Weights of a small sound classifier.
Training: normuon at rate 0.0026, 19500 steps, batches of 128, held-out accuracy 93%.
Rows from block 4, named by matrix and row number. Each number is 128 + 32 x the weight over its row's rms, rounded and kept within 0 to 255. All counts start at 0. Numbers have three digits each. After the name is the row's rms in percent of the matrix's.
# convs0: expand pointwise conv (model.blocks.4.convs.0.weight, 288x96x1), inputs 32-63
convs0.0 107:137115195120144131114176124063160133129092153112109132050122128114116219089121097153094140166150
convs0.1 106:151121109114140186038109137062130135120077138135080128116138173039114182156134108073126148095146
convs0.2 098:069123121116145131097151108128133111111157134157136111122127123070128144173204114168157138166072
convs0.3 104:105119146157107151168136134169108118128092162125141122185153165093185115136083142125109141083129
convs0.4 096:139130106207141148143121173155109124155148154130104198079124087148111119062164124064085172164202
convs0.5 100:108113131128147144203110087097091152142049108135100099171126159113133100105170105141114136075111
convs0.6 099:116096131106141100082127156173199109126159106180092123127124182172160171106121146103131127106111
convs0.7 107:104093149138134080064117105141099134102099144057176150086147111115120114168158145147132179133077
convs0.8 099:125197171149095089096124129075153114134123121141094131089105149087168101113074095112087124186202
convs0.9 092:167171176073088151122189148058154084126120124139084171113096123192118137097126152121098132129106
convs0.10 109:172118152107147112203147076114156133121138167086123090120081160182119222118096139111079133076130
convs0.11 097:204139117137154162127133130096159178094115140118195113105098137118086092093135164134098125175155
convs0.12 103:112078146185175112165070085120121129192096144126126129187186132087128130141133109159136081069087
convs0.13 090:196095145120164095162100168140163145174134131115131138129163132060078129110117148064125209165095
convs0.14 102:147116128189087114121096119061097150112176139133153114150100160174101196072142135117152189173120
convs0.15 109:126131115067119138089106089205112135139174109123148188101064134142126117178168163180118135094136
convs0.16 094:123072096123161117181163135107143121098196128120162135138108150089105120168125134081119153139131
convs0.17 093:108134187118164103151059129128080095200088074130137158181141119057064145139130152161098138136104
convs0.18 098:113148110111146176168157156199079136131087134154062161219101116124060105165105099110130108136090
convs0.19 093:124174120123082104133111163111156070157185121132117098103118161118187111140184084136111088163122
convs0.20 103:109094077123111029096075097151138183067097131140163102128068135132157109155121134147180171103120
convs0.21 098:079118128127121097129105203131076092204140171149125146063056101125167164061193123172163148087132
convs0.22 097:145079077146130114105114132140067105111110129093109067125104150170103125152124140165115153079139
convs0.23 100:107113124076126091159077165124159166163102144164135125150158135097126151109101146103143130031168
convs0.24 089:164168074138139095128158116132147176120113169117076148124126186133124077162157143114154082138135
convs0.25 103:131144132126062118103100110118097129158123114102121115101116103201172173219147127135128147158150
convs0.26 095:146086105089140162074151176154126121054112155146124153140143148140124145136136156159118176066152
convs0.27 108:106135098136108143111139120120100156121103059156113131154129126093101082150175148117180095169159
convs0.28 095:145104225114079170133139128150105149065172158127179193093123131108127168105136121143159077220109
convs0.29 094:117118096118158144094121167156093129106069130101090145157170175138137115133165088170091174149094
convs0.30 106:169109138074118196103114110144198155123096092053120134196092167153141074137104078095172165141188
convs0.31 089:151102160138101152083147143130098137109131129143091162111171141089146101148163137137138174136080
convs0.32 107:148096211109083107089160113114114064115114145116166128153138144134165112088175199158129074146163
convs0.33 098:119062124140123102110175107125090066118161080131137156200176110091078128127187112132180169112101
convs0.34 102:166163118116163138164117119044137126133090186109154151085103148088098128120153129136114138129162
convs0.35 103:072104166141111150162138140168134132127131146103158120146126135075170117144087136086081140164126
convs0.36 091:147188141108129154107112127163200147156168180124082134132126097128137091146130119121136122132174
convs0.37 100:170147125137133144130194129107163063149134144098115178134099095182055137165112150088123087097208
convs0.38 094:160148125117120138151108109101087169121139199162032117113175121167090159097121128124155156125112
convs0.39 099:149149095164165098119137120062152146160146079165166144140086150104088090156123105124154141156125
convs0.40 101:078179150163082097166155083159138137159046149077125142107136100090067151128170182175098185114106
convs0.41 096:170097174151191124114140157101098107125191110134094156103116147086096116141163167141135140072118
convs0.42 104:111113201132094113141133159129142182094153095132178197120113130076109118117149158148121118129080
convs0.43 100:078111149157153111068153155116128123131113136102134186112125072128121079086073188135112148150097
convs0.44 101:135164100121132200117082114120064152103207105126062103133126143151066114057094143127157180199096
convs0.45 103:131097119125149131144172185118147104144113078115160156129132079146158106212123121183159119138178
convs0.46 093:178204103167149148165169123081134155190147103145148142142137161073154125156134162145175155095163
convs0.47 093:162128124126091127124123130082087148100119133172119148125116138121161101124084069169177097093160
convs0.48 097:117095140100186150127126170147119183108164142116138104178160173149156086131165162184144087129119
convs0.49 099:141163100116118113126173168105113186173177130130153132151163169079121143137083109148151138113150
convs0.50 103:127076130162140149089153119146154151168147160172093137115103203114200128179149108145151124111081
convs0.51 093:139132157173121082096078105197060088098139143161097109159129168103136089161160144105135078149114
convs0.52 109:109161115194121072136116127109155091151115154123121176155140128102097105118156078070090138139179
convs0.53 096:117106186102104186191148159126153079194173087104089105137177075119131178099057115115129112099157
convs0.54 113:169119150110191175164175041166078134191150090129118105165111136138155151145107097108096105114174
convs0.55 104:189175213117126164104129116208105093113172106125134146129184165117206124159093125130128128150099
convs0.56 098:096133120083159085134107111076193086092157135070113106085075119102128122123093164114154157145189
convs0.57 096:076125081121119084182086152108123079163114087136127114098132167128148145097130133177149173117174
convs0.58 094:127101065140129144120121135114069149107199070115168143116110065163087045109129147164141136173119
convs0.59 110:125196069084138159065050205129134133124103134118114125104143091161143132052143128135167110155113
convs0.60 104:119100150093164137169168140164151163168159116197135048131054120045118160132150180159134170112111
convs0.61 106:189125135087052118169093137133154128163124188114095122136146100139063135110121081101123105149043
convs0.62 101:166146149159175172096167174178116129128102099051148088126095135126117111107159135209092139215112
convs0.63 111:111172122176125112161104142081189181111139168137111090119161083129136138115186100179095155171136
convs0.64 095:172083119113116143109160100142110125124160196120106176113124101126129221115094108161083130092136
convs0.65 110:109163111153131133199113123117167118138148136080127155095132132155125153088101137086141118068085
convs0.66 107:144118091143119144125151111131093161134129131155128156096101139139104102149102125185145174089114
convs0.67 103:126164118134163116177150141137118115097099100205094103100064137136139118114104148112114118211113
convs0.68 100:131138200109143104102145141072130114116201131083154146075156125162191176163132186182131153135131
convs0.69 102:155130171085129083131143153185106163112151171132114148135123149115172114155070149152129125083111
convs0.70 105:122120143124069101175100137037163168147135110109113104111094146200141135147175121121137171126107
convs0.71 099:155176105184159114131102141104131087089189124141104148139088204119102100116083097128140152124162
convs0.72 109:110095064186100099144128163138154078221186147117136084130143177120163121140100196072164148149125
convs0.73 102:090103164167110045193137114123122125123171155156130119147099154121123160161152157165124128125128
convs0.74 092:124150133119128134117132086138136134184185145178131152139137161154120180155083117098116106033125
convs0.75 105:096098162109157082160088104130148153152173114130090134148135100121144145161126179161138128125066
convs0.76 098:127123120164148139107186092149097175094109109135131108138160124143137138157122103159141171128141
convs0.77 089:182113091094153154139174120074128147193104131184137164104194070134148052182157103108146109121139
convs0.78 107:141097132124136098191103127084139127139132122143153159090103158187080124114173132171115212124131
convs0.79 104:124146161142071177148133130132090150147095101150133108153119148099156122097106167139129113146198
convs0.80 086:117111167113105171104166141118158132155193165090088188173102127159086105100105183099072093134202
convs0.81 098:131153112114180161143176118138139166180130134120072115131097155161118109146099155126167140112130
convs0.82 111:068142149185095156076112109156127132134150154156175073130190099114136116085120126061074140104129
convs0.83 096:151138124118122110137101116092054126111119198127149160149163174181128163113130129117124103134134
convs0.84 095:129100192053133140154117116151118184145162040153125157162113134143136135119109077058077156115139
convs0.85 101:107146124127155121154134164094074191131135169148101145123134119069129124080121166130151183172136
convs0.86 106:105088120143137178175129092098147072160091150127079177066187175090149158155143185167133097173106
convs0.87 094:171154153142127069089125171123139109128153132096138094155144161200112087142130087149123105085098
convs0.88 094:155117130102117105190105134103170128093111097150132106065152110109129188140137147146131137134186
convs0.89 094:140183098099068106162142090175110178158103061073190100153165148119142178130091075094170148118123
convs0.90 102:163153140218140158182103130109117115175106186140058149082112090125096143113125139157103182160145
convs0.91 114:116193157079140122116163167109163138143193138148148181120127096123099105151144150094210135107137
convs0.92 104:080138179100120127139137085132135137048086100118142173137175144102064168167131142136158100111105
convs0.93 097:123127110159116096142199101074148143103097182099133141128180160133122109167102121164157120130091
convs0.94 098:122153138126133150133166142108130144125117145100158150127106148090125099157093143153148131117117
convs0.95 105:179119147088102163189097148128098155157139138078113123113098118141122146114070135125095149154173
convs0.96 087:137123169171121093195159124135131100114137152094131085105146160155179097120138092107106157119168
convs0.97 099:094130159164132109117050091106119169092156099186119106164126109178082128142154168136075119106099
convs0.98 104:108120157129202113142136168136109170128149148108112143130121113115116163133119126096186156128124
convs0.99 093:129148127170134128136117117098109153094145042154102090144153141157099110174166111160098163080042
convs0.100 103:130124070151134109099103062146149091137111111135112143119139134116137126148102116065176162083127
convs0.101 100:114116098108175093126101150185148102100134131146149092121149102166105175148108084173171134161161
convs0.102 103:120142159089116162176126148146119115071078077110073137078057137140148121070161133164099137142106
convs0.103 095:135190126132135121141111080085136117107118141135134105179063110047122165134135144151177104170125
convs0.104 099:120181113129177083182136140156191087113121133110111074107137118092076148145184134182130082147168
convs0.105 096:149097188151112071080118070113155115143157144099092128113144207117095153135114068135113134120084
convs0.106 101:070149140099179153141137125201173107126116149153156087142146098127078121140143156142145170181105
convs0.107 095:126133175106115150090121083156103152122145161140136139111169112128142105084182142129064153151112
convs0.108 096:184151144126123152097176122106138093132142153098131156126173107212136151085170121125161140162113
convs0.109 102:172139129185112129105147205107167218153136113153152110115102108105136112160125158111097096153191
convs0.110 100:131157134158089105113149151151159141090059159139160197126106063082131097089106103138142149130151
convs0.111 093:172112127110151163142089139204175121105090111139088150156114133104147127085171175080165145089089
convs0.112 096:131128174076096148215160137038159155128080154105111133194106111087134086089096177114078161162122
convs0.113 106:194099101106054157169134210158131115144150117098119113163109168096067187091125118145164121130124
convs0.114 106:108137107129216080099068069100107061055109099129108133092151135099107151157061098145171076135085
convs0.115 095:111183135124120175121147173184148100149144118095112122120182139123128124200152091136126107182134
convs0.116 099:151130119102145102165152115113105191075111139159141150150112148122085130158165160152085133124177
convs0.117 100:199165105089102077123186076186117156098142142078130117162151083108147185169175102140156130083167
convs0.118 098:135146155115078079228134171062199187119132137113121125161110151101098107125081100099175171164088
convs0.119 107:198127068128138133075127148105072137185151154104092092181180149103114128150105170072145080130113
convs0.120 107:123134188147104131101114071144146120162159199099129151112129044078065165127120136115208150209153
convs0.121 105:111085141111133154172071141104130143147132131114127194140135116092137149110106185113153172084071
convs0.122 100:053135106131119141137131164041092082118135162138125066107118104093163173133131178078210117129103
convs0.123 096:108085118116117066149164098104144177073137109144107209157119058092150186140104103148127116088076
convs0.124 091:175142051111099134115136143061165122148189103125086162118118149122139143076136082110107134131101
convs0.125 103:114107100147092115161053187144179103130073127138094117054217176115117100144118105067105138163158
convs0.126 097:169181128105140131101175187115100140118114159108131201132112066128124134145117186143096115046109
convs0.127 096:105124094120164161148174155152127100158067158180091176187103127156083158115113078123121139139148
convs0.128 104:070068161139127160187184112139176129103207121074118127121202109120121148170116161143142150098137
convs0.129 093:109150138128172152156170154106161063134079118134107134113140169076066130066121225140164154129113
convs0.130 100:104110234124128153085191147187128139113145156065108103098149131115093101123124179135125102177058
convs0.131 093:133130170126159142124179120149183085111111187136111167153094130135189139077148170096139165040140
convs0.132 099:122111160102102089116098153129106130118136091142167128139169176184091122136113098111161117120172
convs0.133 096:131118113117027052157126116139110118091113095097171109142061114178150135129106133188149160126115
convs0.134 099:107104158181111098107097110135116107177107142113107084124142081095159136126150204122139136080141
convs0.135 103:197120096137102129143106180094121136138118122117163079100090143157170195112102091133084086083166
convs0.136 096:104177147172154131108090139076074126088090084093081115214140120170143118107127114147091105134058
convs0.137 112:120135118135099118177063089153166105151183174097112117129135091091160142095051126190136116157090
convs0.138 093:098106134163160154155103104142131100140165153115079133100118154107098086136169150110117095157132
convs0.139 092:094164124111140116108097138205073164169115113143110127120138155172124161127140152159181161094078
convs0.140 100:140111108128146102072143112114087153126114102171114134097178174098126146161137107145068101140144
convs0.141 098:137114141144071142142134158108114094095145142109165142193119193106108137142157078098160134134118
convs0.142 091:110144179123146086108138143177163149131150125093136090114058156116105048052109124120172107166155
convs0.143 098:116133065113097093118133157125139140121130144146172057135085153136138159166139114176050166166149
convs0.144 104:185114151152100175129134186208125127101135207123118114134096116111117155197103120127114123114228
convs0.145 096:113119083062146061176103123115112102072141135123085171183130065132142174088117117128178130130117
convs0.146 105:154205157128154136161120152137122204145101096133170125127100119130142114112136147102106142108130
convs0.147 102:101097201163103158173169168150149122133139173120127090154084131112146155171116051137146174155093
convs0.148 102:105110136129139100127128139144142092118109098131082158152152142163115098156132093144163121126170
convs0.149 105:128092118143150159151106133103064169114127152131078149156137072136176104151117162110140110053139
convs0.150 106:146077143135130177137030100167152115120160168128103096095186100093115153095089153150118204149078
convs0.151 106:126073154142112166060213177075149090089063130064155110151147133067108160110101118122161110129147
convs0.152 099:124081110131141118118124138126164068063124166116143127113086139194162140072131116118125100126093
convs0.153 098:126129122128125083134111069197139130132163148073096095108149112105131094182122121140101151149166
convs0.154 102:127154160150107167176149178086113161114115138108145084145141171094097100106144095204086147050151
convs0.155 103:112160098129101102175112062151204135086105178093169117134127135130156125130133093066162161118121
convs0.156 103:146116133118134111110146097137166123182053129170199141119121083161165104120068128166068182127133
convs0.157 104:120139192136114067164136106053120134086108156117097141090198083101156137055120141134190111145139
convs0.158 106:074115084183124159133092135097113145221178091130118103119089146113112112160117168104143135067140
convs0.159 099:126119123131137116089147100092137122173124141142092167126133109172159139074113127118128114124121
convs0.160 104:136128074117155119169122112157163131080096110146140179115115121079112157154086136199139143096100
convs0.161 104:059128074172111122206142067145188097147102092135094159115155193092180119102120104152137117115134
convs0.162 099:133149105088116116123121123146139146122086164165114133153159128099114162112123131110125102075128
convs0.163 101:128159113098109142150115144182135115161145135161158190094154116089131160158143154151144070201157
convs0.164 106:095203085129094121063117144122186075147187118120117124129153102184102107147128186156148072085170
convs0.165 099:109164150098176140095099093118111195157117145132141132103156143093140126124146178144167100053111
convs0.166 089:149062095152134170128096094176158056074131128180144084134080168159194115168147151168094084158112
convs0.167 091:141150137130128165087132153151179150144113140094177137137124158127163136105086123148078175108133
convs0.168 105:120146153131083151141132179116160160160138190137107147162169135136121113106092103155089129124126
convs0.169 101:150144116163128071169066154125141119172092111162089096087091135147132152163125163093147099110168
convs0.170 104:137144136143061129126079076188150132121131112103139139123092101107085138086127176123126118131126
convs0.171 096:189118109119150088156149112124116167179110112148135153174108143130155090136140135106195158103107
convs0.172 104:121146187105150134151172161163132116121123126050107105171153106182127146074150152091117094122109
convs0.173 098:082106133110038186163091119118111112136117115103133193139134145176126140068096150131150140159146
convs0.174 092:160064143129167132123138191143132161065117141087093140121148145109121120103134162111130142149095
convs0.175 103:162147153119110122102090106095197116178113131073181177154098143097154161156072138146146119164132
convs0.176 093:146153110104127122143135107167131090146201155155178164158150077099171159176127068103129099143109
convs0.177 101:104161089061156142144098143104152144098221120145140149157126108226197167138125145114123090140139
convs0.178 092:133189073106103146184146065086058102134062110132164101134083164171158145118125121132095204098103
convs0.179 106:041206107137140145159170116096075068180100131113121105180158148129155107142060166137106149105109
convs0.180 100:081181093092113102105099145168135090135189097137106177088115105108180157077110112142094181106130
convs0.181 088:151148129156154131105126156107104106129092149151101119133113139115168162137155158083124110135150
convs0.182 096:148127121111115140116121156141143145120141141164152098093196127105195162183135152146160183103062
convs0.183 114:130150141116113143123177112132174169151149134135139107186101148140084105136145141140091088099111
convs0.184 096:086074124126112092118156122157169113154231115130104065140118192116110106116103182167077153113151
convs0.185 097:120155143113125179173139141082138136133136147069102123079117129137095129146095136135137141215117
convs0.186 099:113141126149112136124048071136163094131077169098116179154117150173132165124118097144083111152115
convs0.187 099:172106062121200167113148172126188124113117171095106146144172113172142107128140115192113130110066
convs0.188 109:119106144090075098171084132117184152128105137136144125121110110153098176133170043099107127142124
convs0.189 103:103128109105040112064110148060163122159172143131149154106134123078087121088123100143154133119168
convs0.190 097:152145096146128100083121138189103161139119129132172175127147165069136171109110113150108073106088
convs0.191 106:097164065120085078107127120199077130165137132095154104176062165155088117109094100119128115097122
convs0.192 099:136105091120160141125138133159126075154161112139097153102184118140172131151070131164132123080100
convs0.193 100:122166132054123098085167135101165155155117125153124159157073097193117136128108194132102107125176
convs0.194 106:099147141108107155152115150139124061211109100123174186183100130150115105187118119128177124107147
convs0.195 108:107079127108109096140033104112129188134096155117085101222111157135105123100116148124129078105129
convs0.196 104:170117066111133124149095167203138131099134080169121138194170143138077152109174071159110111120136
convs0.197 096:181168136152140148104064128126116135123111096156140125159124132090178130084158181144151189141113
convs0.198 119:118110118104152129188126133113084099141163121101119176073130116168075115084159143122140170103143
convs0.199 098:131102075084125088147132114153136091090109146174135178144132083082101125139161101116187105086112
convs0.200 094:096142121079099112184101117100122122154112124133112117154084143148177182139133090140094100162091
convs0.201 105:162126113120090088119142102113106118177132082130177147162137160125066129165064138108099117074093
convs0.202 101:089121098127145095092131148141180137177127108133083129142135114153086135083096151185107187178169
convs0.203 102:116138159162177144176121124092150096065113083088128144082123108105157122109114142145132147120136
convs0.204 104:118100186129157094128178150163157127119135074132153156134157188133138161121107107081079051109116
convs0.205 095:190122117081139079146124203100095081124119112112124153181125122116163170171128122106125123085134
convs0.206 109:089159127121110117147110096105183101119072079125158113164128229075161140151129091135139158063120
convs0.207 103:120172105112207116135124125187136142176119148138105167167118154111193111171129076146146128125165
convs0.208 103:158183120124164145127124180073133140120099105129124155110195129115059147161123086069120141124121
convs0.209 098:209130147108121183159109200192170134131150104143099099125141150174143161164086106108151117107168
convs0.210 103:144144110140076067186135083107183081152078169124149139135105122158146127155136125135128123126128
convs0.211 087:160094189141110134177167178116123219178137110078103160161081155127105097158160137118054178111140
convs0.212 106:159144077091100145116049186102140079123065089161115129109090131133137165119075099130086124105113
convs0.213 113:060153174111086132136094097131136157161118140069089131118123150103106100152114146155141101122147
convs0.214 093:092144188111155042120148145129197177095133167186152139163169121105159136154123134160125101064089
convs0.215 102:183135122155149155156148078166149161098174153141137151089141158155113136112063199104144159113138
convs0.216 093:139129133176112110088145112151151142152087103147090137116092112120075088149136170135171155170164
convs0.217 086:082151129157128102090154154100146090100177195140169159122124142086166136175158134156099128104099
convs0.218 092:189117108069140112119177130138164171089093122164095085218115154134130112132131172143112135141106
convs0.219 099:113092065080153181157159053164073219206125066164104138149146159137122109170144104127166149116161
convs0.220 096:128180157174096128133167152103175112098106111088135098148141130084098126131123198069112153095184
convs0.221 107:125135089073080163174138164089179139121145095090210121128154068103149172127123124091104145200112
convs0.222 107:172074088091080190147148144125188132121147120126135123181105145182121128125181111033150121055127
convs0.223 093:157100090107159164083133135096137146198142138164121157148113089103131168176122113192140154143159
convs0.224 092:129121104153078136122182066189135131115115108157127112096148140112116095237123141156161111130143
convs0.225 102:117136173149139104101080091128126116076125090150144088082158125101104127116154097106129140198182
convs0.226 104:131188096106152105155176117069075067170136146141084200131092159154100127165102099128145046120145
convs0.227 099:131113151151095082170110175091170123150196131077111130074112085127115124115172139106142170173084
convs0.228 093:161145139185155123121100154198117144180148146186097143150142180110157101126216171176108135122141
convs0.229 095:100171151076128114124210178195131134151166151114169099133214140128077162119108165126136130131125
convs0.230 099:118108088130166091058182077128144081160086134148182130113157096133163137138135152123116099153044
convs0.231 106:112109189120116126166109092108080143194134176175157101169113175157127164121048151119160109097118
convs0.232 092:186112125113140117152107141143118125158121048105112108151155118137117154179148126145181178084117
convs0.233 104:136163120135116089127076131155088103108139134078089085154124171172129147082114107120122198091094
convs0.234 097:168122141090140153162164157132146130141143191183122223061142090159125149121212113158125088139109
convs0.235 111:166112117177158104101133135097099078075092117078173115191133151146153106095130126126142106163116
convs0.236 105:091108135139145099135155115127113124116157060180138104123095135175098099157106159110091112185122
convs0.237 106:101163084153106133121118149041131123157166160115132116089078197085187092130143122111141143127161
convs0.238 107:098115180128097190123157189154128161142088157148155090137117106101145174175088115071133110094130
convs0.239 091:111083160077109147120107045178113167130136076144098108150123123096122164144105059128147125179154
convs0.240 115:112189069122127124098172111092133154061088132131128120143146118103120082155119091161174109195160
convs0.241 089:120123183147120117128116161174141089132106050085156133122161084074111113082165149086157141122148
convs0.242 099:116079091113111146137151117183125106165116114149132077143076092120210147081056191194119125100135
convs0.243 099:073137174067096094168120133130184137035151138153143087085134105150198097121101109155115133175132
convs0.244 094:105169098124091138157148153126146119129114185108090110077158072129177170182141126155111208117095
convs0.245 096:173117107142115115098142128178149108156098099138108167120131127109118082126138144153140154119225
convs0.246 106:140116167153109122128111101046104090114164128113095105116076128186090184108145134101109100147139
convs0.247 113:151133090126190090182070083115200082085168146085156108139139153111132084183123102141154134112145
convs0.248 101:092139098138144121107159143081138094136161148167184098080077125069165138151177169174147179040166
convs0.249 088:163158154154089139177182171106118108131126134120067145204143155103080110135124121121171135123119
convs0.250 105:082116161166139076145136115165104084108129173146134159158124159096135167135109126175104140080107
convs0.251 103:103133127095112146098122136132186136094146117154171123143186108121155076108075118180116147067083
convs0.252 108:091182116116155106099157179140151142165140141112142120093124136138125115115132176109073120101110
convs0.253 103:185105147161124077179148164149139178081133115116112129146105073159106121148151171104111066161127
convs0.254 094:086120153120135108126087119108074155138031095176119122061161111140138128116084136156148078102117
convs0.255 097:093158164125118107089139083138142137118069094158096157157093153152092168172127136117159166154144
convs0.256 096:134150126090155171073115159115161091149075096125113134074185113139130118120133148152123062130185
convs0.257 097:123124091148095088069156152167157086211123106152113139074155180120124132144146112116124091135152
convs0.258 094:166081099128155109066101118115191051077104149117161104173168127099207115154127088133166150119148
convs0.259 092:038138125111151139105139070129171168115171130149134151113163097121156088091203085103108115160096
convs0.260 097:173180210105134059137078136132134162127110161140140112130109112092150151166065139165106090163104
convs0.261 108:156091130138093127099128096217115060110134126109161141134128078095093088136106096152215090086141
convs0.262 094:110142090160112122151132131119150126136117150152173114132107080169123180171097140160165125125107
convs0.263 099:142118168091088131147134161090158150099127141111114094166124190161073104137167123127152132187139
convs0.264 093:085114166131186085114119138093129112118139100124109077115114083065134145153118100110116181077160
convs0.265 097:169097109180105194096101107111143103112138077165153179103098135138095128161133138113155176039122
convs0.266 111:101110154116125167182141127106146150099118106143072139181167124108149080186119085107110133167120
convs0.267 096:174150083092130209114101141125136134179097113159111100118113177129152099148136165149151094111127
convs0.268 101:073092179184156102098149087138127088097176104117155164092137118171142126089179112133071128158153
convs0.269 093:110187139102098144090126128118123050122113144075072114141156125130079117108171091168124141127092
convs0.270 096:133121130115117165163141143070101097117151113119134138179095217069098129179104114106129165146133
convs0.271 097:133152157138144189084134106164074141154130172144102151153160115104166168124126104105115121135169
convs0.272 096:115182130112124091148177209089106093165147124119165071123133126084092135136102094140084135046097
convs0.273 098:063123049115157107081100136111132134149120159131091096149115131171173127134159122067092108149124
convs0.274 095:126134118138107133134093106117113131173100024173083102133140173151149167102141126138070134124147
convs0.275 098:076148145123124176081159147072158149040114122201127136186049100094203128167095145141119164114149
convs0.276 097:152136145143127121127179131092114053175119175132101144138122140071085101086086164105155111132163
convs0.277 120:160147132151125121170177103098147104113140127115135120132131137168114139082179103120126121128133
convs0.278 093:111164135119162180124136109121070099112042139134090139115109130119105111031126118168132126146117
convs0.279 104:096096089165167158109099135168122101152134109156116124099156172095124102128105167172135143179181
convs0.280 101:101175147126075105180134172110094112106120137095140121108124113113110144127184112171159110120158
convs0.281 093:164118074158097139103065159140145130100148146165116140152093131119172098121138198145070172094118
convs0.282 093:074062169118088144137197144108144145169127130125101204168131131128081128179072130085138154127147
convs0.283 105:176140112117150097135172085130095107162164110124056122152142113112070136115118103118058160128162
convs0.284 096:153138174177131116120188152151061129120115116149163056154110105131164097115141141115156110188185
convs0.285 092:137093193168122130128151215102113095100142122136134131127120127147112106141139126182122116149154
convs0.286 108:134105093112078089133045148108153078179170161122117115102094104103193121076104141163156063137158
convs0.287 087:094151169168130141118102126119127154133147116090123088115120105124138135143153146092160127157145